A small spectrogram VAE, trained from scratch: trained on short pieces for a synthesised band: melody, chords, bass and drums, 44.7 epochs.
Rows from block 2 of the encoder of a small spectrogram VAE, named by matrix and row number. Rows with one number belong to one neuron. Each number is 500 + 40 x the weight over its row's rms, rounded and kept within 0 to 999. All counts start at 0. Numbers have three digits each.
After each neuron's rows are labels from the 100 clips, of 14976, where the neuron reaches its highest value: "peak in band" is the frequency band that holds the peak; "peak on" is the class under the peak. Only what is clearly more common there than usual is listed. The data: short pieces for a synthesised band: melody, chords, bass and drums.
# fc1: MLP up (encoder.blocks.2.mlp.fc1.weight, 576x192), inputs 0-191
# fc2: MLP down (encoder.blocks.2.mlp.fc2.weight, 192x576, transposed), outputs 0-191

fc1.360:561474461475525496518434504446481508515564613484450590537479531508532524424508475554463537529521553509533553479522492497478554450501536472551548430480479483495498581495508544540556468535457485526533488507408480500508475475450474540473568447447443452541434483504517421476507483530501480461465455437474553437442475573542520536467495548556426503439474475579559506455489421469545476551413488482431532537453507467505507519520441436502528520549497475499483511486569462519518522519452496507541508470586526508518452529493587545584512482459450529499488485482518488524482483488501528531
fc2.360:524516564540497506462552481537478454482498417444504435396491476466460493429555491484488541497463444493547453548520479551544433499445488509513453545467493450480548462516521458527513543537534495511553492487554489489505506554518483505462504550597546539516548502474471491560488520569505488500483447524508473485554540451446506574588554480537517525486464530487482487490501621476534473528445508475574479529462493421496473463504545546454417468496454555497544476420493479457471510464524440548451520453487505435498481423501426497525490469550494476503591578538518531580490528495454490461
peak in band: 0 to 250 Hz
peak on: no chord

fc1.108:508475479531438513509560462459626569494555570555524547428482441479531510487480461449526572482480502567491573524560468484508470466557494541467498537611483494437546492532504524542513455512536529484508506490472506500491545512466519496490527507515486492547462475478547493452476445514494485486462513501489493458538481486572526480534486473522573514453489509502534524397489482487499469493550527526532389472465501535486503502503445481576376542541467556514541468470556454448504515489489516419504508506560567462507323490434478519496498511510544486513485523456482517467506500539524554490
fc2.108:583496571529564483484459551515537570512499446531462569511516432547452530471458398439464500540489531497559552520469525500488491475470489478474476490524519403409538493572538512537519524453500533507457527484485461463506454501490473463466508495510519549543502525558550510502506488508402470521493487560511402501502453485524539542536504490482543548451548480510506528422466426463446506572594505452578517513504553521531456559432511510494546480519554511549416466518451462503502499533503569444475517505504527506505489495478492592503432561502507437415455527449468497487482527504470436498
peak in band: 4000 to 8000 Hz
peak on: no chord

fc1.66:465422523516474619502542408475487519508582499497500528508462528514498484510539482461547552462506496536536451509457489445552460470570484470476520440524497490487529470490494478546508552536474499598531515478560461502438509462497466462432536490458463548578387473487615454522436480493531476482502493541433547432490480474514523514534406503509493571559487436502519472529510512490532502473504530488509547466547478481549502486498366482478515500521482468586461529506488569515503565488524461492530594434523524466468476472570512488524527487498555542463533533518523562478491436517506473506
fc2.66:490540554471549470491538516515518472494459464488510483498487458567456508507524474539520468473504538456532464541579521499491487481522499510558447608563506426426506556484496478519540475550477537525511476540434541500533457534544499521485525547504619527529559506506407538549497477534460559527496511468497449541446478479462483543565526492466463448446424504419492482476470444502459488539494482519539499508465496466543521502487441497470416526532457510432517588466515466480459439468425561466467475526472563484517598515499533534521393524562469462544499534544420515503464515525564517441
peak in band: 0 to 250 Hz; 250 to 500 Hz
peak on: no chord

fc1.468:476492474560553432487514466479495459507497427504500428488503448524564471587424523552478504506515505474400505476502505486461514520445516507533505531417512528453581460509492514481492437535514516484479487487481519459487497484506401484519544552550412418477465475552547508465510448531562492486469609527440461481509585555473460500562501536543490489543520521542527436457515446453533540565519449478583435446524485548574451551541517461497463510526462483481533506490501521441510488564502560551537597525504517516524543446442510493463542492566558524555505493478445473500500541507517486517
fc2.468:534570530531451638431480487509507548457531576520548488480455416499482531421444447470514469546510472493542581437494467506488485505559457523479513417483528517478489554512486557536468500528542501534482489549502485518522433570555502546438545450547515577478577525505484430478563531493469524487526506438518446460431471525470493479470489429482519512415553514453496462491489493546554557452504452519508460580502492503475553509493468522504520530506564519414495491513490440520499511506510526451498509425535490487495489474525462529610476450456515467433557536472554445547486483506488472505
peak in band: 4000 to 8000 Hz
peak on: no chord

fc1.154:499546521511377492506479465545499483534493480462462507473522492536476563476491529530486497472517485407507569543460478464485493519518523432464445506486493561498493483512462511482541541505489388488487488433498517500541515490560625507472462482557456512540545515614419477536493518463437478540509484541508484560519405493476484557494499543509471488531505525498505513454539510516427518492526527465527560507480480451503523490477542485501465574506495542458414589514431342522481556491493503464501461570518451515529524491465480461501539451465469441501529514576492430479430471501519514505
fc2.154:553421480547550502513418502507522509520497474546532426486491462515489522536504510479415544572565454566567493502541441525573545537560488522522524525555480513428477505503573467514470584424582501459510507509537470465492497526454476489474506516472534513526519492461529492516518488441648470483461476466506512496514475485483514471481506524504541473462473575461529421554457490526526475441504545491579505537454556462453489497482480445528501439444456509491536538514477530399495463544565512474491482560545508552497516465439565521470522490515456548483483495412412491493485547456445485551
peak in band: 1000 to 2000 Hz; 250 to 500 Hz
peak on: no chord

fc1.264:428528493519522505484465506440546506448499524463466522502526593546524473453524546477518450487517556467496483534437550449399539547485518586507522505494440554556480494482560497498464433472428452561440590566469533512492497486486506514407477476492603513484586445510526486486450563529536456477493488460570480450572514501545489550456496495477513500474432517423499471521528512471509499575559471520510504540462525577531455482523508543479473468454522500519461442528443511526475575484548538487413499456495503517492471403503532475529492490565523581545488461460489471518448526518472505515
fc2.264:580546426531478477531543499551503506533542483569529476487494423460499493511489537513478495482579455508505500484523451495503455460491533471515516535501573480486515570542516530476507498570542532514526496492528556472469541509486479420580521469495377504462442510499446587517564454495443495512524527514517466532495483515480478535592443477525500422504509495529466546510481556499432545489479525446476480432503529562459530501465454482558530556524478488519480489420505523455518465510446445520601507481492539442555447592543423484448478484448512419454534579468456559475552479478508448520
peak in band: 0 to 250 Hz
peak on: no chord

fc1.226:462491541501513461465495577484478477588511452462471524492499531503499455484466429567505461531519467572525490494483499492486469545426485464543472510520503504506459566497465548573512492432472375522558482539428444510529483543531405579507487496509476440551454504559446545419504482418558520503507491499549441552498555488507537517545489493600478527545515490504493484460500479534511543414445501453490515510478474469425477526505523525539536505523477415513487555488471477525466472476461449558409524495493497474503463436450505567552440484534510493567500540537519428471578463503527464529
fc2.226:527500518497567499511509467490485478483425451512478491498507467505455466541558545410484566513510527439555482473506521489547451475528551501568485485476429445499621488483482536516547453513512457498519470514463478566534527533534513421421507582500499482517515486448543470539484512465502449496505547514491514562548451532558413557550524534421572474547480521557500490510446504480525455457447466487440489487480507473492542484491521424461507448471542524500469516500538571453475470519544509492499469539486559565443532478550510451498504563509503574470403564419567502518454481594459456462
peak in band: 500 to 1000 Hz; 1000 to 2000 Hz
peak on: no chord

fc1.236:475501543495528561448486518504537475417542490470540512583511502503466410462468512566537425508523551396457515492571447527527496457536540431512509537476442519539441503459532535460475416525503480566481496491503469548515510474589568562485587521445448535488496497515525497470430563457514494524521543517507512542464550447493554438532413514532543459490501457504508535519479518451598484516493535530512482483517465470520506536491507496497482524502537484535479595562476532488477504480452565558522485519471513472598446445491488515532503556483500440470504499489477436495553523625477461522
fc2.236:529517503466517489536496458454400504565465571502506521467525545464494620529462516480478565469510468584461504520516581489447498575469501530491491514549520495485513534536496465486515609506486426498509524546566545456497478486478504484532533472539486514500527485473452464468537505570513560464474445536458469465506499557498495529488548435431455549494530520478532463507514500509319509539525432437477547465507514536468504507560522520499546468489518499476519452466485424525512459471523453555471478483468496479420536527540453457461474489548500559504489483506540556521436486387514552481
peak in band: 4000 to 8000 Hz
peak on: no chord

fc1.34:525523591478500525507554517525497439483506522473522567505571544505415534509441556495531461478463477528545505490439483475514444513502517467542600446515438493578522455491553429506511475490437439496445505476525518535558514538501476457519554459524519491525444504493448519487461527479488546453475472482412510478506432585508447504525476507521450455537563550563492506558570447461477503487473557461479526473484511442539443495552471516555543501458445519537485558523465429486544576524463518488465475464582510530524464433476474557406523507472557487502535476440480526562476556432504481559
fc2.34:505445463548486478480453535452476521535543450436465481484425499463528453450544543559467587488426501513550433508525539524542559501452495551525432505470514418399480482493512532506496554536568467484477463474522530516465500506507445484451461553419572465490526552504464499479538562590476436521462492471525517468563591460515484488585529509533458572489451492546582547528442477500465532496519523500499426514489515481498491557454523472455425481538486514477546511488535458487458526519507469496461490514507505506411517479455577479473512515546503603524537526575535503522481483510458494433
peak in band: 4000 to 8000 Hz
peak on: no chord

fc1.421:514461481510500447539433474520592587497394509477425494515460471483487541437501540571480493539514505536422509476525553458528539508428478530514525465468474508483491539570479496563479431496521454449481502481514471476510435520541537566547498507534547400462494536409500539510548492555512484488525499471527457549523519527542501445521443491533455469507531550482543488379518523485498480439459542469472490483479417441455534404585468536564497462471501484556499449590505476568492504498565526483486520495479491533536480499476464580530482503488539496488516517568568475489531528480559493529
fc2.421:504542479493451571416512411484530539468560476626467506528507494485538514462525530464467531467514536530537516559565470492477503609573482530552477505510453536464506529508527497433487486408590564445496458523464506530538479500507538615424534510529481504452532499535449519502503537486487487501485489541505528500531388497503416560596482449525496472490510480491403516534511507557503493495440510507593477487492451452508522470427499506485472499534488496506500565504480529422511453515464522451446432484489460559469528489460504545488457502565497495515487487512442492542477492563464471478
peak in band: 2000 to 4000 Hz
peak on: no chord

fc1.456:505522464533462541541468507533459540509517491433474510482483513557535493467486499520517549487605473466470497464543547483442482524448517525462484506504497443385453496409562499512473484504494458539525500476484495548517483502501532543557497524482515447624499517486541532465505540447363471468442439527507474505490498536529503455548488482427591462526500597541493437513534444571550540470509492520481496508455474450519530479457526493548451488460556537525523579553421480548499550500511423604495510414481548448479494518473477480527505501508536515460434502519499499540489499567565494508
fc2.456:514460540463496525384488467481558494474537541610455456468492467454526502523483502498479484494473538571520571545530463499512547533449523516514493540496481539481488495626563446524439529498553487503481514517502483461481479581504545495500459426503432454456445451470500491508554436552548449560548512492559539479546524457525502565527498548524485533516445435416530515493451553494437472520428535434535500496479539520539486487551487492472496513540510514471424591477507474438515437426394496549497455503486512537503521460512564496442489516563513487471549487474502490518532531432471489463
peak in band: 1000 to 2000 Hz
peak on: no chord

fc1.373:439564471418548595549479525525567568487497478507525488467523513492504480505458555467459525539489601419505543490501539442527535469481534502516496475479518512414502517477452513553551517508544452469548593562481457512432515531516492447483500497473439560597489454442481466490559529519513512494422494483529464510424525535453526494521478452479486504496530496483533418344535511486500491474482510443518455516520477455513489536531432520499499560526532515458463518487610477469530491508553567489488544524600472544523489506482461509506548547492461467505527464584469528516450512480496508498
fc2.373:475483525637467409472490485486456537434536494534467499466554548543512511414422492507538471519419458559541497549546493447474485455551507499445429506485473499419459384481565524569496532479497502537431468411493487489520537487477462474496537501498534452490577515523484524502463550533574475505523489536464475495524506526506473543538483552500535585477506518569499545492472521573481465492537473571519527456514493586483494519522466464488515531454548444494498501483455491527453484520508558484497435478422542491481467500536557511468482451552588522471471557431522494493533494570491453495
peak in band: 2000 to 4000 Hz
peak on: no chord

fc1.547:556538463465496484550497548475528533490493539530500484491430512576506445408575506472511512490512479432449476475531470459489510531462479483492479517508505502488481504439448514443520543520470452517520530510499487491481551466497485541483508513538544486531475521462445530559533618494518548606481491486510425421436442579502410593496543543487458475580541476515534511481480529457578483453421494432540560454524541482481450402549445479466487555473529475456467459500515455515544567503529483482521457455482536550540551504505493510536519536480474483438442456464506549531431532540536490556
fc2.547:421520534511501492437478477547498536446473469484543482546555492435448518588457557501512470466505552528504476502552518504403489534466460512513474420500457538502481496561538501553463501527524577505472456483500527468525448501467513508526523515449440531500484501556486530525477492505480458456489516556480532571584502412475430461540502493555533526476508535457491515477525522567386438561493551554541479491536486503460542565486533573493480426498569552556498530482469531442382456464467529591484454533554467512490454507495479480506533509532523467535585532508490471424521457473518468468
peak in band: 500 to 1000 Hz; 1000 to 2000 Hz
peak on: no chord

fc1.386:482549523474503452517515491435525532499469418588516492438486418533497522507535496485543552549503481429374477474515524504497478613451507452485459478465495509483519508543522460567476448428529444558477503512531495530476564510521518509521467500467480508577412525492436515538506462567491485455448537469523443518515518544522544544416447463545480484543554515557524511468494479535512545532511517496538571531532441490558535439501488503498478595536512455598515490568470507472466443499482549365519531476493506468531502480527498478444470492543518522498451503536488444537448456528485459517
fc2.386:506426428588514436519534579525481543508444503417509516509463562481467553466538506490459490458464529528541531495509523525564450491535481606571512507481488521514538537501525489473551495584483487526480472472494495428533478448480493452511501480495544530388538525484492468430499507430486535498452480480481507520474461530503483478500519527535569457472526431508466551506504493531504474508532485487462400460494561391506446577519498498453500498450502582419517477496540476553475526519546498536515522566525475514544463475472467563545511552540450392530497519432542471458514590537505521472
peak in band: 2000 to 4000 Hz
peak on: no chord

fc1.286:500494538535496457503492536498464479494445586467550502530547475558432550458497470496545523433530504531535599508514472492490513526473485499504459530481486393495490515538539435561454477492523488548469502531517446441514459471425510535460580542527481535443482503563534524558465496490477456454552440530450518451483504553584575488542493563478524474545489546464543550508550552532432484461474465483474450530476474468541502453458578479491506545476523496493500472478577546480491494483573527477442480562487543538455594506499531507452417410533480492545480499560575526584461475475514467489
fc2.286:482591509474543508500468418508434439447536448608491432526473523447496446428594518489506462511530517513521461449526489515470477488487537533482507499498577544504507518474508482440559465500513526507465515487487531514519434472522546551574467498510556416436480477479535442434520517536598478552504520537550498477489523505455485466526530502512435521525503415517431464482527402492525512483452578533480491601493502507518530468579462427476546506468499538479577585507494445500476492554432472532556478461526542524469462504522502478501544526479531542521491516505460457525462455514476562569
peak in band: 500 to 1000 Hz
peak on: no chord

fc1.333:464532444542498501508486388491478477486544480511450492559455508565498501511551492502484471482573456482522462521517439493445447541486366447534417501508516498522482527449462505447509507507428516502505528510511486555489442516475476502499487522347461444461556526521537534505502541504460509418477520405553449488475452496552546556458453449497550544527497479507521466509541529447488512568538530530463532571526453571538490498534457488491531429514526505497487530554519483545542511422453508528496504475504466517472535496480432603591555538540540532499527530474559468495492498485462475522
fc2.333:491531517481529548491530539490508462521520543573490553520465500521425515444488538478510497461538519391477535508538480518546501528572499506530510475506535445518500499506472494471529466511587461583527556488457545538552517480460540481478484505497432439483523541491471410472547490496532514515452496519497496504524517508471499501518451486527490458497554492425492542534523487541454524520432540560537475498561449461463507475562484452415387595519409534478499500442493497488500601557436494442473517410540458462548533494518507560531476510404459456531438434520496464534457468556553558516
peak in band: 4000 to 8000 Hz
peak on: no chord

fc1.293:489470500482513485517483515592410525526537463505458469491542508511490496505441428398507499495446510535586509551539563513572487464548536477495489507463436513528517474593498517515561527503503509536462481514536490503565557475532514523502476493510546567578400524494465510487536531467491454443543556535501486461553500506502484395558508525494515572518459498470480469466498411513459472437478485447430512494565532546489505487509495498533507544507425496537446457480421588507453456552456559495378470486496503556485478501463563507461470541462518570527544490508485567520529495492524453470
fc2.293:522461481398541479418564540428498444447559479542521482439436493468513472470585464535462506526557464479553530438555453501550532514507483526525428556419567491465427508468463507538468514552443470490515476490505554518477495529501500474452500508493426523501569518486508488526477469533492544581497502480503443497455502449469516601524488480486514522471462479555544453531463509405538493548518548480582495553413476545603492419497551491519445496478556532492560550548521460506524553478505433532531553492500520454557528501498457537499514532552507441525507493472507469489531493560490479504
peak in band: 500 to 1000 Hz
peak on: A major chord

fc1.135:513475496468471457527467526503532459511446419505507442557505558486447455520514568507504535470562508463487514488532436472551484620548460478519519513522512527592474497412410555520503543484508431467495460513539532485506488436526395517433540544495528439419500525556524585488520426506471501505418526504471515506589510479468542445463506545546516524437508502495485461443503469543487479505474500437499568447464561500506519492524523441510444555461449524493480532478542502516522516540525430611479494486432532559437485467498495516516438583515485498483486486486507491448485548479486511454
fc2.135:547459460488516446431539521471441564453454549527534498478464453502579488446502509521532416498442475541521521439452572559522525448616535479536504485477480537422525504514497494509494458517435469584531455513548530479452527484533514529555483413455480481506496460480524466466502442509605441549561493532522487563472477517555482539531479489510519443519439545428566553569518504542472507558508487556448469528504460443540456480540505451487511483520491499497489581531505453452486493458573494542522474453491521478494501424505478498421480459534468561503532483487460547460508546584534513496
peak in band: 250 to 500 Hz
peak on: no chord

fc1.473:481504463483533555476449461474460478602490536542535411472499552451487462556514511492552471415532536395477490527581585521504493445523511536503527526529532484534451512481511499469502461540469534457463542602520432534476480501430482451514525516466542559573503555411521475567524478561519517484437512547528501462449483525496468508441397535492516467530557512593508520543535467494531522455507488489441513472526441464541488470507465461476449561466573530558430558536538496493532500494452571502465554480489467465497509525480491486549481430455507509447499492525515504572516502484509466442
fc2.473:519532527582511458553511529477523522474552509493514567548513457544450511467432428552495580522439442537546480530498501491434552499458512505513504519482459466489445380558522501491479549433451476687522494549446534507476517521555454449419467505488504426499538476526468586549488541522485526509473468519491528551528484492512551532561517462485491531496467507419468461487482446550480526429535524477504534454488460498518530551517475496488484473492510492541582477486460464521441563499462427529507444489489535483504493477503512500455496463532539534576548500478489434485453541487529566487
peak in band: 4000 to 8000 Hz
peak on: no chord

fc1.146:499483522490567489511545566505499452522504507522497473488489498459528506446537568472580609499480524513446481542522504521430435410591551504491454464501498492422494474529429528481532417482469556441532503572407466463457550487524543600523475547508447513497450511546514491511472459525530541457551503507490503546483494498451492499531463475481443471527448590472486445440520525507477544513448522454556436560472553464477524466461503539506523508511471523535529544490557445541475507483506522472496492469454495530550500440512484439470530538517520464386558527506475521523421587456526515551
fc2.146:505504434541474399543479418475495489528430491462505498480517482543516524435411483504482420573433463505492555517530527544598439558445464531473513465526466486561469601454498579478571610482556543466489589524546534502520488510470480529519536471460579523409549449453513428459484472463494497514517479483513486445538465462489556474479512496576548483480535504472543505498472447483498451478498485500431531502565461532555435621532487486535469500481515485459480498449446466512540516500470489544491502504486565525489523507501537500438520483518509481537468515504549519458504510506537475533
peak in band: 2000 to 4000 Hz
peak on: no chord

fc1.305:530544473556474562479501544505474489434464465462519499523562440560473581508425456470479482561496393524548494500499556518547520479438488473493463513464398445526507517533465400480565491488514554550569514519462446525536548586456530489560480526481479512493486467446532470510536489504486546544504468472503511548501448516502495547540531491535480546509475522419521517507503534590504439569533444510456477500540526483477547398464424475468502447531519540512482403490530535463432500537536569492533512469546533498506448473516541518477565475460492534591499501468518574532456468520487527512
fc2.305:497451528480472440535563475478491472525523509507492519492458595461544448514536501488497489437495509475521490519521477512455489538457511489556480502531576534492463507487512540506449491511466485506459516431434524579452461484558440498540534513546541454476469550552476518458493574514499577517436459529522433446473535586515523488451503410485496471449498495531530455587489478442456588511484574475558483572405522423548532561498610544516446502443462532534562513513494462497521479514467520470517457522407475497486492572497489496537527443481517436442576514510448462532497495480535538526
peak in band: 500 to 1000 Hz
peak on: no chord

fc1.413:524474541553513460495563525493486498529544397492549498521459456474502476435493468453475441488519538499497461525472396435540510497560499466516527530557508471635472552388504533453488471470518476468532493572515569475516481529483453437518459551528458552580534434550505533518474454469427489531522518524526513424483503504435550433484469511459517540526528511521469426516458464495471484478501483452526546531542531472447520416448566549469538474527561498448479604487486515526462432469470460575469513481510506442508511512459520475424495468481517469480496457498566496494521509524543465504
fc2.413:503551453543513429523574474543451507557525521457518513473491496477481528501505472472494526513594499496461602435528502559510532480573510542459497552453496464455461537560498519552550502458556518443523494514427443486452487548473476463463515480424551531515511506514513507507568493481459435481451565484421496471495416461516513528523495487482455572484490487493476580572511455474468523623534478560503435523550544458459504513521468546448472535452485509424462569445470478477538497543571553512487428533458512505490482531491551537486523478502495564399517526516453469475466560518472471466
peak in band: 250 to 500 Hz
peak on: no chord

fc1.453:514527553482520487525528583478527493429523455480428519555511453533542473485473533613493468534531518462571465578522492513390424525396473543503501452519523478452500533507439556556460514441585521503489549489571445465518539494528475519467553446557512534504497501520480432407548534494529488458483521540500490475466467517491539527489513431494507513486482503469472514527558474472502535473449459569561510481426469552471512503450493476552498478472531554446522510529539478476522530533469488522471502512488477544508511538533467483466437436527450489579390465469511520499379494495468544480
fc2.453:484578526505459494464500404574467498560497470509506459536509537395506448497480564548532547465419480555499501462459515485483506501532517495508491508484478520438453493488528474519546565553484522487469554470436516521561498540530485564501495500458535459482559435471523504527522530513464528491508517515506458484518565480490449497520471524521415477441472506516459434530500538486514486419545445495473495516614540438475543560573526471532468487520493475496494528497506484480471489466535531549499500542534465513553409474541554391559465557435587454506582571502479483537474467492513382485
peak in band: 500 to 1000 Hz
peak on: no chord

fc1.56:429493487475517529455465573436497507518484454525457585497515456535485516428533447550513472445540430521461521503510532473472521499519496511526536432503453424575537500537535519517503516579509549522511454481533443494536555497525480451470497484573516556571494489489427547581459504527456508446482512460471524499512464542525487533436432447524576420497504487501472551499637556467489482458486456466468547473529493489542533587476529502511457472566455496477495518482540547519546512536483431564512526462450417492519548542495483570454555500446474555477491465536547519508499500462580537521
fc2.56:456589468547515480472482532487530523467455464464516484549578485522489541521514487502487541481382467546501474483471484465527551521488516503500544555429523546524573469484527445509463560465526505466491449510503493499562498438489509540548559478496495509477496549541552452500457544488585554527537500451513573602514424541491517528505502446480470499480443484489495509527512471428517458453422521582442494479440527498502502481556514504450464482454533467538534527394502591492509521526488566511513527421478470460457486500547465463564456499590572465523461410528490484508466485427442516497
peak in band: 4000 to 8000 Hz; 0 to 250 Hz
peak on: no chord

fc1.246:514517479563538547501554547459458511500479481431463506517467563497547499427511472521529469448512437472572502503461507510467574462495502516491525525535496517482503473446577571477557518538533586584531515465450459431568486495564528450501455478489481561458474522475497526524562409475418421499515472484478571462446464451525459423510550479459542525449550450510512459470453529546543445482488556484466562545537478549481512521525577545446564447493539510514523460418462576525526464495550519509465467501535486517482529547511474500513473566471516463484550468525524486515472520540427566451
fc2.246:502524508439424457474457492544484527489543529543561487464499457489497477468454526586522459488520446570544597468472507520368526501546442516498436467536437529482472412532472521480396490516486477467509587565521480567487522490505530469516552472491530457469488504509485512534485479502533472542504535463508490448493445534482577520491469512509531596493449565484470510455488525534468487567563462567508510534407549494535549505497499474451537537496496496523447575543439538541498494475485470491598485488467552523594464465447480520483478506526524511493426498493516497499554436475533428527
peak in band: 500 to 1000 Hz
peak on: no chord

fc1.221:497523515450480515497455588503521496517511495516417555502526512565446523479519516454467530469497453534594463524416424440494494445420500566446549486509482457527515420487503482528494502394456472442515529483563521510498471489567504505473564461503421556561459479611496472478516517500489483487517507485457516504523489594532489542540527464560471533477467506495509430460553493481534494445462516517452561536475505501480472463542521514515517524447457458452522455496555453444510531491473517415534501479522484512494536474569469409503494474519491410607522497532527497471479457599514458465
fc2.221:448538587557550486431521424508443503504526530446540524496463492417516452466483501436488503507482569424538467469444489603576450466462454466501488537458521537483507490501509505510534535605599457500511559487401445488564502507463480518517474542486576494516506540478507497463494503484482504458508504520462549450447547448503528489551487501487464550513573517461516570502451532462495497548517527521550506468535455486481502524441467507442537520505490546555444509488401492519482503469567485526405473509474524487513500489519539436554479526529539543427545531470488575522550529411509544490
peak in band: 500 to 1000 Hz
peak on: no chord

fc1.193:448445435512543470510477502486422513525537477483576479497493462518500467494458491551568496533500488504555554486514570488559516522537435514533606537518455450522467481497541535436480424455471473462512510500438493499483486513471512507527536485506526405388539472492531518472572535536463531550495554479548505538476565517563528535415470547469550443533499490497541536473513603503504486518553542495434408508541521535498509439492466449449471491478431508472514522532476503491595520573473569466489524457498482523523571539499514518443446502442587573514503478560493502555485486499457505531
fc2.193:542556522500484475432546465491494466442471561525473529507497481409455457521481529445464496490519583440548441540551476492432525462453459510498438475466532539529502493495469499514550556551487450499501491519534487490581477495522513514493474555486388568453436519461423444539424495512507523471517541486486490480502574468517548535543483432555471519496483538528470500552446453513452555505597451506582532512457561508532521539534575546481489517498497494518566489515498470512479511470522462514530460579494533525455464495449460504539527525598479386441521500469502480472487527540503575425
peak in band: 2000 to 4000 Hz
peak on: no chord

fc1.299:421500503535476426577540537485533481549468474567532546480466471446420518494494519584436527512492507459448460505509440490481497542580457559558496496471441525538445520493499477503507472552499506505508476466468521607501498524456524482497515490540413435519498412525554480518530493519533511431499482497540438527516506468505494495490457488470465501534507455467466517537433412459507553519464480516506510489478468571497517547503488451526462467521420508520454648603556476534549447588506504508504516477453457531490476544588533528546494475412502484463497465525481546459535541469468506496
fc2.299:546521435480499523431569483471506486489461535463468458598478548467527496526480545456529555495500538548527456497545505528556524490416507509523516463477521465461502483492494472473424545463526512546474486595473506475518518520481568472462497507489604514516523559510507521497493536473458476509526509523563535478458513477533468486540466568470508456462448494545517448424520580516449501480537471440518501511547512487498599479414571530503562480547546490485480388484438510511454540463498518427481526497501482444429513571371484504465479497543454496525505486479632532490502491535522459467
peak in band: 4000 to 8000 Hz
peak on: no chord

fc1.88:447482506392516553501512549537525549500577400468508574490544537588538551467503563534477518545431530485518494521485551456472605514454505516485521473527462462499489481470513422561454421511495550479453460532477493585494517496536502505465510435479470578511496467533564487465416454488511447431521548524506574571402508537511468527502499454521422470452512514449539425462527506543519468526463461531483469515485489532508451466545555501515478468477405528433470523491526488539495528467529505557497507490546516550470538505486488440559487442512473473536489567469481546492537535490536519501
fc2.88:513512533556467506512525416427457499497456532487536479546480494412457464509541476463502513480544454523535531451441394473463453490474558438541504537459533507495453505529571518456532587535484490499479575430529433488510509437452534488493508476559527538525517545490487530544600529493536461548581473493508532478543492512487452465522543445544526528513479460522513517469463424480486550501457481477397554483514464503476524514455459521415513558511554519517519509427429461523463467492494534503448489514499465509568579455478524443566500429529530555498551537478469525605494489466525522464
peak in band: 4000 to 8000 Hz
peak on: no chord

fc1.327:508516501537520496500514506514501535494480503449483529462505491465496483477486479574440537527476547466517483525451446451508537495471502530535504503449559494370532509473567494509521519508562506572503494491515505520450470465456529604464468500464445499545512521522446550397513525545528473497523557548503451580504438487473568566520481524503474489443470578450476495455456502484480521428485512540473497496425532528460553379465587570479486482519493522457437467549421484492519522533413499432561541513531483543516479474559472460456504497534474566462546515553486469484607544520524550485
fc2.327:548492550553477480486445477504544518518511484554540472478491503515492524448509490573616593533523440479515522447509525477553517549539441519493475489469475541522434494527508498484473484542449472541491524550501480453548486462515498439526484455507529493498487516544479505583516419414483502498473405465468492416502493474538495449554433466510533556493522472560534504516543527524524528520429552554532497489544525440547411614473464457530458505479483503473476516477541470516480528449557494559449484421457520518468482519447557461497550523491459421573461435468495502508494486486447475620
peak in band: 1000 to 2000 Hz
peak on: no chord